From a checkpoint of a small image classifier: 24-pixel images, layers 10.
Rows from block 7 of a small image classifier, named by matrix and row number. Rows with one number within an expert belong to one neuron, the router's apart. Each number is 200 + 30 x the weight over its row's rms, rounded and kept within 0 to 999. All counts start at 0.
Before each expert's rows are labels from the 100 images, of 14976, where the router gives the expert most weight on average: "strongest on" is what is common among them. Only what is clearly more common there than usual is listed. The data: patchworks of several textures. In brackets: how many of the 100.
# router: router (model.blocks.7.mlp.router.weight, 16x256), inputs 172-255
# gate: expert gate (model.blocks.7.mlp.gate, 16x64x256), inputs 172-255
# up: expert up (model.blocks.7.mlp.up, 16x64x256), inputs 172-255
# down: expert down (model.blocks.7.mlp.down, 16x256x64, transposed), outputs 172-255

# expert 5
strongest on: patches: five (58)
router.5,209,180,212,194,166,187,222,206,195,172,183,222,173,183,233,225,206,215,241,193,184,195,189,177,279,212,182,173,221,206,250,180,219,206,169,220,191,247,205,223,256,151,240,183,192,162,140,227,235,181,201,168,235,233,187,170,195,209,240,219,234,211,243,176,252,229,163,228,196,214,199,187,186,218,194,263,204,244,186,165,197,232,200,143
gate.0,179,289,195,161,207,256,178,169,184,234,238,249,192,254,240,132,222,173,235,198,199,175,180,216,229,184,199,176,158,164,194,242,183,204,234,208,231,230,140,180,141,186,232,212,187,185,215,154,216,185,195,184,211,234,225,193,232,227,247,182,199,188,227,129,218,184,190,156,249,188,254,231,214,228,160,228,226,173,201,246,200,125,178,193
up.0,171,172,189,221,194,199,193,197,179,141,226,158,219,179,181,249,179,256,167,156,201,234,230,186,189,241,212,215,198,140,175,142,148,218,157,196,171,193,180,175,241,196,204,262,234,247,142,151,184,219,159,257,205,161,223,204,238,187,211,188,284,187,196,225,196,255,192,249,219,192,244,224,198,189,244,219,180,190,237,174,140,256,219,167
down.0,219,245,232,258,164,216,247,182,180,198,214,224,203,242,201,228,233,177,173,165,228,200,239,171,205,189,175,184,181,198,152,164,195,195,165,227,203,176,202,161,267,151,224,163,242,186,189,174,184,218,191,183,235,237,204,258,253,159,177,199,247,152,156,235,193,224,210,202,200,252,243,157,162,205,168,162,213,191,192,206,201,242,213,170
gate.1,201,148,185,196,205,170,234,204,173,210,199,191,179,175,180,227,215,185,238,193,211,229,245,171,215,233,225,184,233,234,231,204,181,236,220,185,229,228,144,224,156,227,257,184,218,184,157,205,229,172,211,169,186,210,210,230,233,213,218,228,179,178,257,239,204,199,216,174,215,215,191,192,195,165,167,284,254,225,196,225,230,221,218,193
up.1,163,208,154,184,208,167,194,180,207,180,156,181,171,156,192,207,224,225,184,243,241,242,289,176,89,233,180,246,213,222,140,180,253,239,247,187,252,192,178,240,216,242,171,190,228,207,166,239,159,184,220,259,180,137,203,229,210,201,167,214,168,200,206,204,146,141,222,175,177,181,176,222,253,183,177,200,181,123,214,177,183,244,233,226
down.1,180,226,155,181,149,157,205,234,162,235,211,199,197,203,201,183,181,175,208,245,185,209,168,241,153,146,180,271,167,233,212,210,197,160,253,210,247,136,204,253,220,166,147,155,171,175,231,232,242,182,174,222,195,181,223,183,147,227,208,205,197,266,232,218,223,151,225,193,175,142,183,195,198,172,211,117,194,201,197,170,218,218,235,215
gate.2,207,189,198,238,132,184,196,196,198,214,200,229,189,182,219,180,158,177,211,210,195,220,199,206,211,192,201,174,166,180,185,221,207,177,173,207,226,187,242,169,157,167,174,226,159,190,270,198,207,184,204,198,172,210,198,193,191,177,187,177,206,202,176,224,235,197,137,213,197,228,185,187,212,210,281,125,221,260,156,190,232,223,175,249
up.2,164,190,207,155,115,171,171,245,159,205,224,267,248,165,139,194,155,174,191,223,170,199,175,218,207,120,236,177,143,179,174,190,167,181,216,176,209,206,240,174,232,197,159,209,186,196,244,198,208,198,198,216,161,166,195,166,165,221,214,205,201,226,198,241,163,195,93,226,220,209,211,175,238,203,219,216,201,206,213,166,206,182,176,222
down.2,226,165,201,164,232,223,184,209,156,185,223,174,242,187,197,199,159,201,156,215,178,221,237,205,246,181,185,162,148,187,242,136,205,188,204,233,215,210,268,210,255,240,202,222,175,222,218,177,178,239,181,213,215,222,187,231,195,205,189,236,183,202,221,203,233,251,168,200,236,186,215,182,154,187,221,186,160,239,203,159,208,170,196,246
gate.3,189,179,190,215,175,205,131,195,245,231,222,239,185,182,250,245,197,156,127,243,173,175,147,216,196,239,196,262,218,150,175,186,138,156,157,165,203,198,131,185,197,153,221,221,202,202,186,141,233,206,209,240,161,175,153,176,160,215,196,161,249,220,228,193,182,229,215,219,242,199,203,252,228,189,208,215,212,199,189,226,187,202,172,180
up.3,219,156,206,212,198,214,184,184,208,186,198,184,164,142,191,223,234,190,192,229,176,192,198,139,173,247,227,277,257,167,165,161,196,203,184,204,174,204,221,196,189,140,193,270,216,185,180,187,136,238,168,231,200,188,201,208,218,206,190,213,238,231,242,234,165,194,207,209,194,235,227,219,225,164,209,224,204,246,191,244,173,246,179,196
down.3,201,157,233,189,198,220,184,158,225,186,204,243,235,158,211,207,221,208,152,178,236,234,204,211,185,217,201,180,208,236,191,209,195,235,247,219,185,192,211,190,175,191,225,219,245,232,214,190,197,174,198,219,239,184,233,188,170,188,179,158,216,184,179,156,173,230,180,167,136,174,213,230,194,230,158,188,210,231,150,204,214,200,225,195
gate.4,217,210,210,203,230,219,170,212,300,219,195,224,223,225,219,229,235,152,167,211,217,215,130,261,263,246,172,200,235,179,176,202,182,165,162,173,180,109,185,208,236,160,169,209,211,160,160,180,143,187,223,147,179,181,176,156,153,149,172,150,175,201,217,199,219,227,212,210,199,228,222,229,162,152,243,150,221,209,172,208,193,248,222,150
up.4,230,184,210,217,244,216,212,217,187,155,196,126,174,173,169,258,209,235,181,250,195,192,203,159,186,245,226,212,250,177,199,178,203,212,180,217,149,210,205,215,190,223,215,275,217,191,172,186,159,300,201,207,187,174,223,220,262,184,184,237,250,180,186,219,165,209,207,244,212,235,216,202,191,172,184,289,243,220,192,232,198,249,192,184
down.4,227,159,219,235,178,236,234,172,213,172,227,270,226,165,219,238,218,227,155,187,249,225,232,224,200,208,162,166,180,144,217,209,189,260,198,218,195,214,222,166,209,204,228,215,220,231,179,198,216,159,186,194,243,146,219,237,211,213,219,183,210,176,202,144,192,236,146,193,199,199,227,209,222,256,176,230,173,212,171,194,189,218,217,165
gate.5,188,159,185,226,274,206,228,173,246,193,158,161,208,260,222,172,231,204,198,139,160,178,212,191,179,204,259,188,199,234,235,279,165,226,180,200,148,216,176,210,183,254,214,158,138,193,194,219,202,203,151,184,163,234,175,230,267,217,231,216,228,167,185,206,203,182,260,211,193,188,215,156,165,256,169,238,231,147,250,232,233,221,184,180
up.5,220,171,212,220,286,174,217,214,219,221,166,122,222,244,228,191,225,205,176,182,160,222,157,246,230,198,258,188,264,233,225,244,192,182,167,189,136,183,148,213,194,205,230,188,196,210,180,156,163,275,164,176,201,233,229,241,226,186,207,204,209,158,163,205,218,238,275,221,204,221,180,167,151,199,149,218,262,177,199,220,196,208,189,212
down.5,234,212,245,245,207,250,237,178,202,165,231,210,243,222,190,225,184,186,151,178,188,181,232,162,166,244,230,188,234,154,148,192,169,229,184,224,170,220,223,169,189,240,214,198,200,235,227,135,195,171,183,156,226,209,174,245,199,158,164,156,190,150,168,185,192,219,164,219,247,243,222,151,175,260,168,227,218,225,184,233,214,146,180,195

# expert 3
strongest on: patches: three (58)
router.3,216,218,175,166,188,206,155,220,204,172,221,180,229,226,151,199,191,213,156,180,219,182,216,225,185,227,193,217,226,180,193,245,149,270,232,168,188,152,231,217,238,290,153,205,219,171,223,176,181,172,201,224,139,178,164,198,209,142,170,198,159,181,144,256,193,175,193,160,217,209,193,239,206,185,221,190,240,209,181,172,144,246,225,182
gate.0,192,167,171,194,216,212,171,207,220,236,198,257,216,217,216,228,190,223,164,166,156,170,131,235,257,171,205,200,166,183,187,194,188,164,161,199,151,209,222,182,251,109,210,192,200,191,235,204,215,208,174,202,214,204,217,192,195,212,200,237,257,233,151,152,170,215,182,238,236,175,205,202,180,230,227,128,184,178,228,203,220,204,151,191
up.0,211,245,180,159,214,197,184,172,200,246,209,190,167,231,168,172,229,168,200,171,168,200,195,189,261,129,154,160,188,231,191,222,214,191,215,182,213,182,263,212,241,149,189,147,158,188,209,225,238,170,181,150,216,203,192,195,180,240,222,230,146,229,195,180,216,164,216,203,207,189,169,216,206,195,200,95,160,177,223,204,214,191,213,209
down.0,197,166,237,242,164,190,228,192,208,199,214,196,285,199,169,226,231,189,181,206,210,185,210,229,233,175,227,190,213,210,206,239,249,188,193,219,188,189,236,171,164,248,154,231,185,204,201,166,184,180,210,154,189,181,255,203,224,209,193,198,153,167,207,185,205,227,192,213,181,150,155,176,196,227,173,161,252,229,138,190,215,187,223,215
gate.1,199,173,163,193,196,205,218,234,227,187,142,190,229,175,164,213,243,227,176,241,162,211,171,272,265,215,222,200,234,272,214,206,198,198,196,205,213,145,209,216,243,224,169,172,168,196,177,180,197,147,138,249,176,161,231,207,193,187,179,198,191,207,203,222,215,277,200,218,200,232,174,191,173,193,239,155,228,185,186,167,230,212,196,210
up.1,186,159,164,191,179,186,201,226,192,149,159,215,234,190,110,234,253,234,151,234,178,213,170,279,237,197,202,214,236,251,215,176,198,187,199,214,207,167,212,222,210,224,154,166,183,210,176,159,203,167,132,216,195,186,207,206,188,195,186,177,189,207,206,217,184,276,202,219,229,223,183,170,186,220,222,146,217,188,161,189,215,210,202,240
down.1,238,220,169,200,220,256,177,220,144,230,216,231,224,232,179,155,213,195,249,205,226,235,198,185,229,190,171,208,190,208,202,269,225,187,242,188,160,161,211,191,207,247,202,185,165,173,139,220,199,138,191,198,194,187,225,209,141,192,180,244,180,210,187,222,221,171,214,198,183,196,210,202,219,208,227,191,167,175,206,220,225,168,210,219
gate.2,247,191,218,205,185,248,145,234,212,218,177,204,124,207,233,203,180,236,248,218,179,183,164,166,263,186,221,205,193,191,272,271,202,230,200,188,181,201,182,175,197,188,222,199,197,165,163,161,236,223,210,200,181,190,205,175,221,212,183,176,181,185,184,183,152,248,148,216,210,212,132,206,205,234,193,208,230,180,208,217,248,173,188,192
up.2,233,168,134,198,194,215,240,196,219,182,177,225,245,223,204,190,237,230,217,231,203,197,178,212,115,240,183,207,212,196,232,154,204,223,192,203,155,185,200,206,211,247,197,151,240,194,207,207,179,185,199,256,197,182,204,216,166,171,174,205,257,209,111,186,211,277,251,203,212,194,159,220,216,210,154,193,215,222,172,201,196,193,196,234
down.2,233,205,227,214,162,204,240,258,177,189,205,248,244,234,213,218,172,217,194,229,196,168,196,187,268,206,229,251,125,156,207,197,196,197,186,223,177,168,191,194,217,168,184,173,182,140,186,178,277,183,171,161,195,205,251,238,187,189,211,185,295,221,171,209,196,189,172,198,217,225,212,161,186,214,218,176,212,229,191,194,249,241,195,205
gate.3,222,222,206,175,256,224,177,208,185,168,199,204,178,235,204,171,199,198,211,241,233,216,185,175,236,247,168,213,192,182,232,203,174,155,181,212,149,197,195,224,139,174,209,179,199,172,125,215,169,204,227,123,197,204,232,208,185,198,218,206,179,169,186,170,212,196,260,197,240,227,218,202,242,213,154,246,199,201,170,219,196,216,202,206
up.3,190,220,193,232,156,144,228,190,158,247,201,165,183,189,196,162,202,215,160,190,202,223,226,200,198,126,193,206,210,205,146,236,235,197,208,217,295,220,189,170,244,201,167,195,171,247,199,203,215,173,180,246,258,239,192,227,205,166,234,175,175,176,222,246,194,183,190,215,157,203,169,230,180,197,191,221,184,203,223,198,177,233,249,223
down.3,197,211,210,186,173,157,178,196,179,139,166,135,139,222,131,207,172,242,124,164,233,188,219,201,134,164,224,173,221,188,270,199,172,263,182,244,196,258,222,212,185,139,204,201,196,212,241,237,236,224,199,184,222,206,154,187,199,176,256,226,185,140,219,176,186,193,205,208,246,219,171,210,171,254,177,241,236,219,205,165,163,224,168,200
gate.4,195,181,205,160,210,218,199,183,226,209,208,224,192,215,270,212,153,207,211,230,204,233,153,216,282,189,207,161,207,200,185,173,241,175,188,228,167,188,134,206,219,192,239,220,191,164,191,181,196,190,181,146,219,230,220,176,201,251,186,207,211,226,167,145,189,203,168,168,212,241,240,200,186,228,228,227,200,131,210,211,257,161,148,146
up.4,137,207,183,194,248,164,193,188,226,190,141,216,232,208,146,217,245,137,135,182,219,236,135,274,261,151,155,193,228,215,180,196,197,174,205,189,189,140,229,252,234,184,139,178,180,176,246,209,174,216,228,195,188,217,211,171,196,176,180,173,167,168,183,197,199,187,220,185,209,235,243,196,136,200,228,129,203,193,213,163,225,189,240,198
down.4,220,195,227,216,200,176,229,166,206,197,183,195,226,207,131,240,196,211,185,192,263,210,259,214,182,181,187,213,218,190,210,153,231,191,178,233,209,194,243,239,186,151,156,219,190,214,255,198,217,243,198,160,230,200,167,202,197,196,210,180,201,196,170,183,180,180,154,181,215,224,200,173,213,227,177,258,229,231,224,226,188,206,208,220
gate.5,189,239,244,156,176,233,198,214,181,203,233,203,136,219,242,149,152,212,237,220,227,194,218,163,211,201,208,173,189,217,115,240,175,201,234,195,234,223,155,182,147,196,219,236,191,217,203,243,197,182,178,181,247,212,173,229,203,245,241,185,188,203,207,185,201,163,151,164,167,200,222,224,254,186,176,291,173,125,232,222,231,155,167,204
up.5,178,174,184,189,241,229,224,192,203,204,205,223,238,166,210,190,217,147,217,246,201,218,192,195,188,209,195,243,186,170,210,182,230,198,169,211,179,233,113,189,151,218,239,184,188,263,149,158,219,203,205,238,199,226,182,206,240,230,238,212,243,204,250,208,208,219,289,200,243,208,244,177,187,213,196,227,172,192,211,224,199,156,177,219
down.5,195,248,208,217,219,205,234,223,186,211,224,175,189,202,216,173,173,169,215,228,131,170,252,188,194,233,203,253,204,199,189,179,190,193,183,190,242,226,189,215,209,191,202,159,191,192,197,172,200,207,190,224,201,198,183,224,210,192,208,162,215,207,287,220,259,230,213,183,208,199,215,151,189,160,219,191,173,165,233,174,227,158,196,206

# expert 2
strongest on: patches: two (100)
router.2,217,167,181,205,195,165,203,200,209,202,133,220,212,179,256,203,159,270,183,210,168,215,212,214,186,208,185,223,163,241,211,143,174,184,199,188,242,170,209,193,235,174,192,217,173,217,222,172,209,224,206,215,172,174,195,172,190,192,240,164,271,233,221,177,148,205,137,247,190,227,196,216,183,183,220,149,179,198,232,217,225,220,175,200
gate.0,218,145,203,238,166,174,244,216,222,250,155,220,194,174,211,214,175,240,187,232,203,221,194,247,211,194,187,187,193,255,180,181,184,180,216,183,248,178,219,246,174,219,159,221,169,216,206,247,230,175,170,201,225,168,220,181,152,200,226,214,229,250,188,197,203,185,176,224,135,217,161,265,223,177,228,183,186,211,201,215,209,244,205,212
up.0,212,139,208,236,166,172,245,203,216,250,146,235,203,168,214,206,182,240,182,224,208,215,187,245,225,208,199,191,185,257,181,179,183,188,212,198,244,178,210,257,167,218,171,224,163,220,201,243,231,171,161,205,225,174,222,180,149,196,220,210,244,247,178,197,208,183,163,226,135,210,157,261,222,183,223,185,181,224,197,216,208,240,201,194
down.0,189,202,210,217,195,183,204,224,209,169,173,200,185,207,189,224,205,173,216,151,203,213,263,219,206,159,206,182,170,174,149,179,223,221,210,174,205,183,234,147,202,325,165,198,197,227,159,183,199,195,228,189,198,206,198,186,237,212,217,204,214,151,213,185,133,243,213,195,210,215,189,188,199,227,164,78,185,155,228,226,200,177,185,182
gate.1,239,179,189,182,178,129,181,140,182,154,179,198,237,154,271,189,193,188,164,214,210,250,221,200,157,196,193,194,172,193,176,178,210,240,178,245,170,153,176,214,278,216,212,206,213,223,184,218,203,240,221,216,138,178,269,166,178,180,186,226,210,232,176,213,169,174,153,218,219,185,169,232,241,219,252,118,198,219,192,160,192,254,199,203
up.1,218,173,203,175,176,137,228,132,171,158,214,210,176,192,247,212,220,207,166,233,201,268,238,186,147,238,199,196,201,209,196,165,228,196,216,222,266,207,91,243,164,190,286,218,199,252,165,195,224,213,205,169,209,180,260,192,189,237,228,213,208,210,229,194,213,170,228,220,249,188,177,195,234,204,208,233,190,187,190,202,199,225,210,212
down.1,218,159,216,221,147,176,186,220,214,179,176,208,158,205,184,231,151,248,168,176,202,250,217,220,186,188,240,220,220,186,179,212,186,183,191,274,178,174,200,246,153,235,191,187,197,216,248,227,243,245,200,178,210,232,150,186,176,182,253,178,187,201,162,152,187,245,195,158,187,209,147,205,193,252,163,199,206,250,166,188,224,193,182,188
gate.2,174,179,146,170,139,180,185,146,167,253,191,187,189,186,208,202,243,198,183,206,219,210,142,215,210,149,161,187,194,187,209,193,257,196,211,213,220,190,196,238,190,113,223,200,207,205,284,184,180,181,203,161,187,195,264,166,216,228,206,165,166,191,199,126,190,205,189,191,186,183,246,232,198,263,192,132,234,238,195,210,209,194,241,222
up.2,244,193,222,201,210,173,206,217,224,180,197,240,192,205,179,175,154,185,209,211,229,257,273,185,151,190,195,171,190,206,147,230,205,193,216,208,204,199,145,187,169,260,181,210,184,216,176,246,258,206,213,197,185,211,152,229,156,146,190,218,160,239,171,221,163,163,210,197,188,222,135,222,208,188,164,242,153,184,187,175,188,201,169,246
down.2,223,181,188,213,220,171,204,135,232,240,252,214,222,218,289,187,197,175,205,189,233,193,205,211,184,259,163,194,221,208,178,265,222,232,165,142,185,197,193,175,187,192,199,206,196,194,149,196,172,205,235,215,219,248,173,198,244,155,151,196,137,202,237,222,266,194,205,195,144,170,193,151,188,205,229,197,198,223,192,172,195,171,246,215
gate.3,195,169,228,233,178,166,232,221,214,172,189,226,245,203,161,260,200,220,146,189,268,189,188,225,176,237,220,230,193,166,240,181,200,184,142,194,196,219,237,179,198,177,185,239,219,187,179,174,202,213,197,145,228,204,204,220,193,133,189,163,207,169,211,187,262,252,163,223,195,214,220,145,162,221,188,206,251,287,150,228,230,211,201,177
up.3,226,141,204,222,160,96,224,199,229,172,170,214,246,156,225,250,149,227,157,200,210,251,248,220,188,226,212,197,212,207,183,149,200,190,173,219,227,190,134,214,247,221,224,201,198,246,203,194,210,203,204,185,189,206,202,194,162,165,186,157,246,213,167,182,200,226,157,241,207,194,168,184,185,202,183,204,197,226,167,183,216,225,209,171
down.3,172,238,166,174,221,196,217,203,172,215,236,160,222,227,202,167,230,176,196,249,168,166,191,195,214,243,190,188,205,230,177,182,179,215,234,170,245,168,200,218,210,167,221,172,205,153,211,241,243,182,182,209,173,165,222,197,181,203,160,184,152,261,227,276,246,187,230,194,212,174,221,201,237,174,237,218,212,188,211,148,184,214,258,244
gate.4,234,184,219,232,189,210,232,177,220,194,176,243,182,233,214,235,224,282,179,203,178,167,191,176,173,237,221,223,202,209,232,193,191,206,158,222,219,212,252,199,144,179,264,239,226,223,220,175,200,203,164,185,243,200,185,268,185,150,223,171,187,183,169,198,188,188,178,208,206,174,191,145,178,198,145,182,219,261,154,239,241,224,194,166
up.4,186,191,219,249,169,234,225,275,188,229,207,228,251,173,151,230,205,214,214,193,198,180,224,201,231,199,227,183,232,212,191,209,176,177,231,134,198,206,209,158,230,205,167,220,260,211,204,147,157,123,171,209,239,203,242,206,183,165,156,175,194,184,207,169,175,258,176,193,179,197,215,194,167,177,141,240,249,205,163,202,177,176,225,172
down.4,222,231,142,184,214,199,187,223,224,230,184,217,229,224,159,229,204,200,173,213,209,176,191,212,189,206,151,265,215,233,201,195,188,185,170,184,237,167,189,191,214,213,210,180,214,140,187,181,203,191,181,265,213,198,203,206,235,210,136,189,231,248,172,200,206,207,221,227,220,140,239,193,167,157,208,199,147,185,191,168,207,198,282,151
gate.5,180,217,187,169,156,197,197,194,189,196,184,200,170,191,181,164,209,207,245,197,221,213,205,216,224,174,206,207,219,196,228,162,227,192,233,207,213,200,160,209,216,186,231,198,252,213,245,201,199,206,208,192,242,192,240,149,236,256,211,158,246,205,208,143,276,200,221,165,213,173,252,263,236,219,185,208,196,196,196,218,148,180,239,212
up.5,213,238,203,232,148,342,181,207,162,225,221,222,218,222,176,227,228,216,264,181,185,158,199,216,311,186,236,190,188,191,203,183,183,195,193,197,186,195,243,170,236,170,183,205,243,173,227,215,170,169,190,200,276,212,211,203,208,178,166,147,198,190,178,204,231,231,141,192,197,161,242,209,194,185,201,95,209,218,176,227,186,185,250,180
down.5,174,172,237,216,185,206,188,228,206,198,207,159,139,204,184,216,146,192,182,172,186,211,171,148,134,252,199,208,228,180,211,208,222,183,241,202,169,234,205,184,211,234,215,182,188,233,200,158,234,218,182,160,146,187,182,210,185,205,197,189,232,130,187,206,142,195,207,177,196,274,151,210,171,206,182,200,244,188,247,255,258,213,130,194

# expert 7
strongest on: patches: three (55)
router.7,209,170,240,241,218,182,248,212,255,219,167,180,253,224,208,162,176,197,183,202,202,187,133,246,240,202,203,192,227,229,145,206,240,167,131,227,127,162,174,218,245,194,140,182,164,184,242,193,162,194,232,162,190,213,166,201,229,183,153,208,194,210,149,155,180,187,200,212,194,247,232,168,143,217,200,126,228,182,201,200,228,192,184,189
gate.0,180,204,197,179,216,161,275,211,138,199,221,187,248,184,155,232,221,172,223,227,221,206,219,227,225,167,194,231,221,198,197,161,206,200,205,161,184,198,222,186,238,219,178,148,251,223,180,186,173,207,186,121,246,163,232,191,223,199,208,210,181,181,229,248,217,186,190,208,237,191,217,177,176,214,200,222,210,206,237,185,190,168,199,203
up.0,219,259,183,182,219,295,146,232,195,250,189,170,168,191,220,165,207,180,219,231,135,177,220,173,227,155,221,227,180,210,202,206,196,211,212,187,224,183,171,217,172,132,262,182,207,185,179,172,219,198,197,210,249,217,216,219,177,200,205,212,150,204,223,197,154,224,222,218,231,180,198,223,221,172,144,153,214,171,226,234,255,155,189,235
down.0,201,190,218,208,243,199,241,260,209,218,179,192,232,218,217,208,219,229,265,234,153,142,217,197,204,195,238,214,205,241,225,208,203,239,220,164,233,155,192,189,209,285,202,204,229,164,175,206,189,213,210,206,210,187,231,213,232,186,187,216,203,242,227,243,238,194,190,229,175,217,172,200,214,147,224,187,202,150,248,179,186,217,241,198
gate.1,219,198,269,249,217,232,252,166,221,214,182,190,229,210,246,187,231,185,226,170,151,218,179,167,244,181,200,166,222,204,168,221,244,237,175,183,201,167,167,159,208,239,227,152,148,286,212,162,192,164,221,215,222,239,176,259,241,210,218,210,178,191,206,225,190,200,223,186,220,173,247,182,193,199,170,194,201,180,159,228,223,184,166,206
up.1,208,212,255,249,205,244,226,170,203,229,188,196,223,214,264,184,228,176,251,172,140,203,166,173,255,172,218,169,203,201,166,231,229,225,155,180,207,172,162,153,225,233,226,166,152,260,210,155,194,160,213,239,209,238,190,252,235,205,219,209,187,188,208,217,180,207,209,185,224,173,239,173,195,204,188,186,205,185,161,224,229,166,170,205
down.1,196,188,182,185,183,141,262,217,207,234,180,223,228,188,204,191,242,210,217,241,212,192,189,232,150,213,174,244,201,264,167,224,179,214,247,186,230,173,236,245,185,268,145,203,235,166,172,254,218,177,203,215,192,161,214,206,150,220,195,190,211,261,224,241,220,168,207,200,104,203,190,225,264,163,217,188,188,197,184,209,202,258,257,264
gate.2,227,172,173,217,196,206,205,233,259,219,147,234,172,163,188,221,222,251,219,214,132,214,196,185,189,171,208,227,207,208,234,260,196,204,237,224,255,234,175,212,186,175,243,202,192,185,159,228,256,167,169,219,174,187,163,195,176,210,208,236,228,199,219,165,154,245,175,188,161,211,120,237,188,214,199,260,221,206,199,212,237,189,189,211
up.2,181,244,219,199,178,203,180,137,173,181,240,166,186,269,290,181,189,165,232,164,188,181,207,180,218,207,207,178,170,223,175,164,173,206,146,180,155,204,222,179,199,203,231,188,179,208,229,181,184,238,174,173,229,211,234,218,232,241,232,202,207,221,189,204,270,155,234,228,208,142,262,181,250,191,208,223,184,161,216,218,151,211,178,157
down.2,200,212,171,217,194,195,216,173,197,240,196,191,238,225,225,183,228,196,242,187,182,163,173,209,206,229,184,149,231,240,252,188,188,180,183,143,207,196,179,183,196,109,176,211,133,182,221,222,149,214,194,214,178,224,204,205,237,182,176,213,190,201,210,262,234,147,248,203,191,200,243,212,210,168,221,235,175,210,235,172,160,229,181,230
gate.3,148,194,216,178,175,176,193,223,131,158,211,187,223,210,180,209,178,181,234,230,222,214,164,226,190,169,189,214,134,167,213,132,210,162,210,226,206,202,182,202,205,211,179,231,171,192,220,215,210,223,237,243,220,205,247,172,173,221,224,191,224,177,199,196,195,194,215,218,245,209,238,194,224,181,195,178,236,202,236,154,200,154,196,220
up.3,211,203,192,227,173,270,168,220,195,228,171,161,172,199,175,265,181,223,234,240,189,183,196,164,132,246,190,208,204,180,209,183,221,231,180,213,163,185,213,206,213,211,188,262,217,233,192,172,227,223,185,259,149,148,258,201,223,193,181,251,251,216,197,219,112,219,156,215,215,191,174,211,226,194,251,161,237,153,225,225,199,229,193,199
down.3,202,205,205,239,208,198,226,239,219,181,207,170,189,240,235,222,194,238,273,201,145,146,138,156,204,219,140,161,176,206,214,197,174,206,196,172,247,197,211,173,229,231,208,196,174,208,180,208,234,221,163,212,175,222,212,176,242,252,200,208,206,194,165,258,216,163,181,241,148,233,204,213,219,159,199,143,179,155,224,193,225,214,166,216
gate.4,167,200,147,189,208,187,156,199,193,179,195,222,194,163,114,218,199,201,177,206,243,208,240,217,121,204,230,207,162,177,169,238,194,186,192,204,223,262,187,186,175,191,153,283,214,184,189,164,197,181,208,202,195,195,181,177,202,194,216,112,176,180,198,194,143,198,136,162,212,200,176,203,157,238,198,240,203,180,212,131,182,211,178,193
up.4,212,188,252,191,189,194,254,175,197,199,182,185,193,213,183,199,182,216,225,197,170,142,213,131,144,176,217,236,204,151,169,155,212,215,199,236,191,156,292,195,207,173,182,170,211,220,252,181,181,222,191,212,249,228,188,261,205,191,200,193,201,225,201,225,174,160,226,218,207,184,216,163,245,208,159,170,201,211,209,223,181,194,171,229
down.4,201,195,186,195,177,233,142,173,218,137,240,229,159,222,261,205,198,186,183,132,139,189,207,189,194,222,263,188,172,141,198,192,179,191,196,243,192,207,142,169,205,248,226,202,245,172,166,155,175,233,212,216,225,226,159,201,222,174,212,187,171,151,220,140,171,252,174,191,238,200,197,181,216,267,149,190,199,207,186,201,154,172,187,174
gate.5,218,225,234,223,163,230,187,204,156,220,206,180,145,186,199,197,220,174,204,179,163,172,160,179,195,130,213,217,185,177,242,174,187,193,196,186,163,219,242,190,186,174,233,222,193,210,240,201,236,280,187,214,217,202,245,219,177,204,254,237,229,198,204,196,193,213,227,229,217,150,234,240,220,181,208,253,193,208,197,281,157,186,163,200
up.5,213,228,186,182,210,169,200,137,234,206,177,174,223,235,206,183,172,242,189,212,180,229,246,226,205,251,204,170,214,254,186,163,195,225,229,235,218,190,129,222,222,228,226,180,228,194,196,199,168,169,196,198,173,198,167,192,224,200,163,154,192,192,195,181,222,200,220,173,166,180,179,195,210,225,179,157,226,204,230,136,228,204,222,237
down.5,189,248,194,191,234,179,160,189,165,206,204,172,238,217,223,145,214,186,211,198,224,185,155,224,193,176,217,210,202,187,190,198,231,226,189,137,134,219,164,194,236,181,243,224,241,175,201,178,184,222,279,237,205,207,197,211,228,194,151,190,184,177,224,161,245,176,251,177,232,136,210,164,192,196,191,184,191,201,217,203,173,150,195,183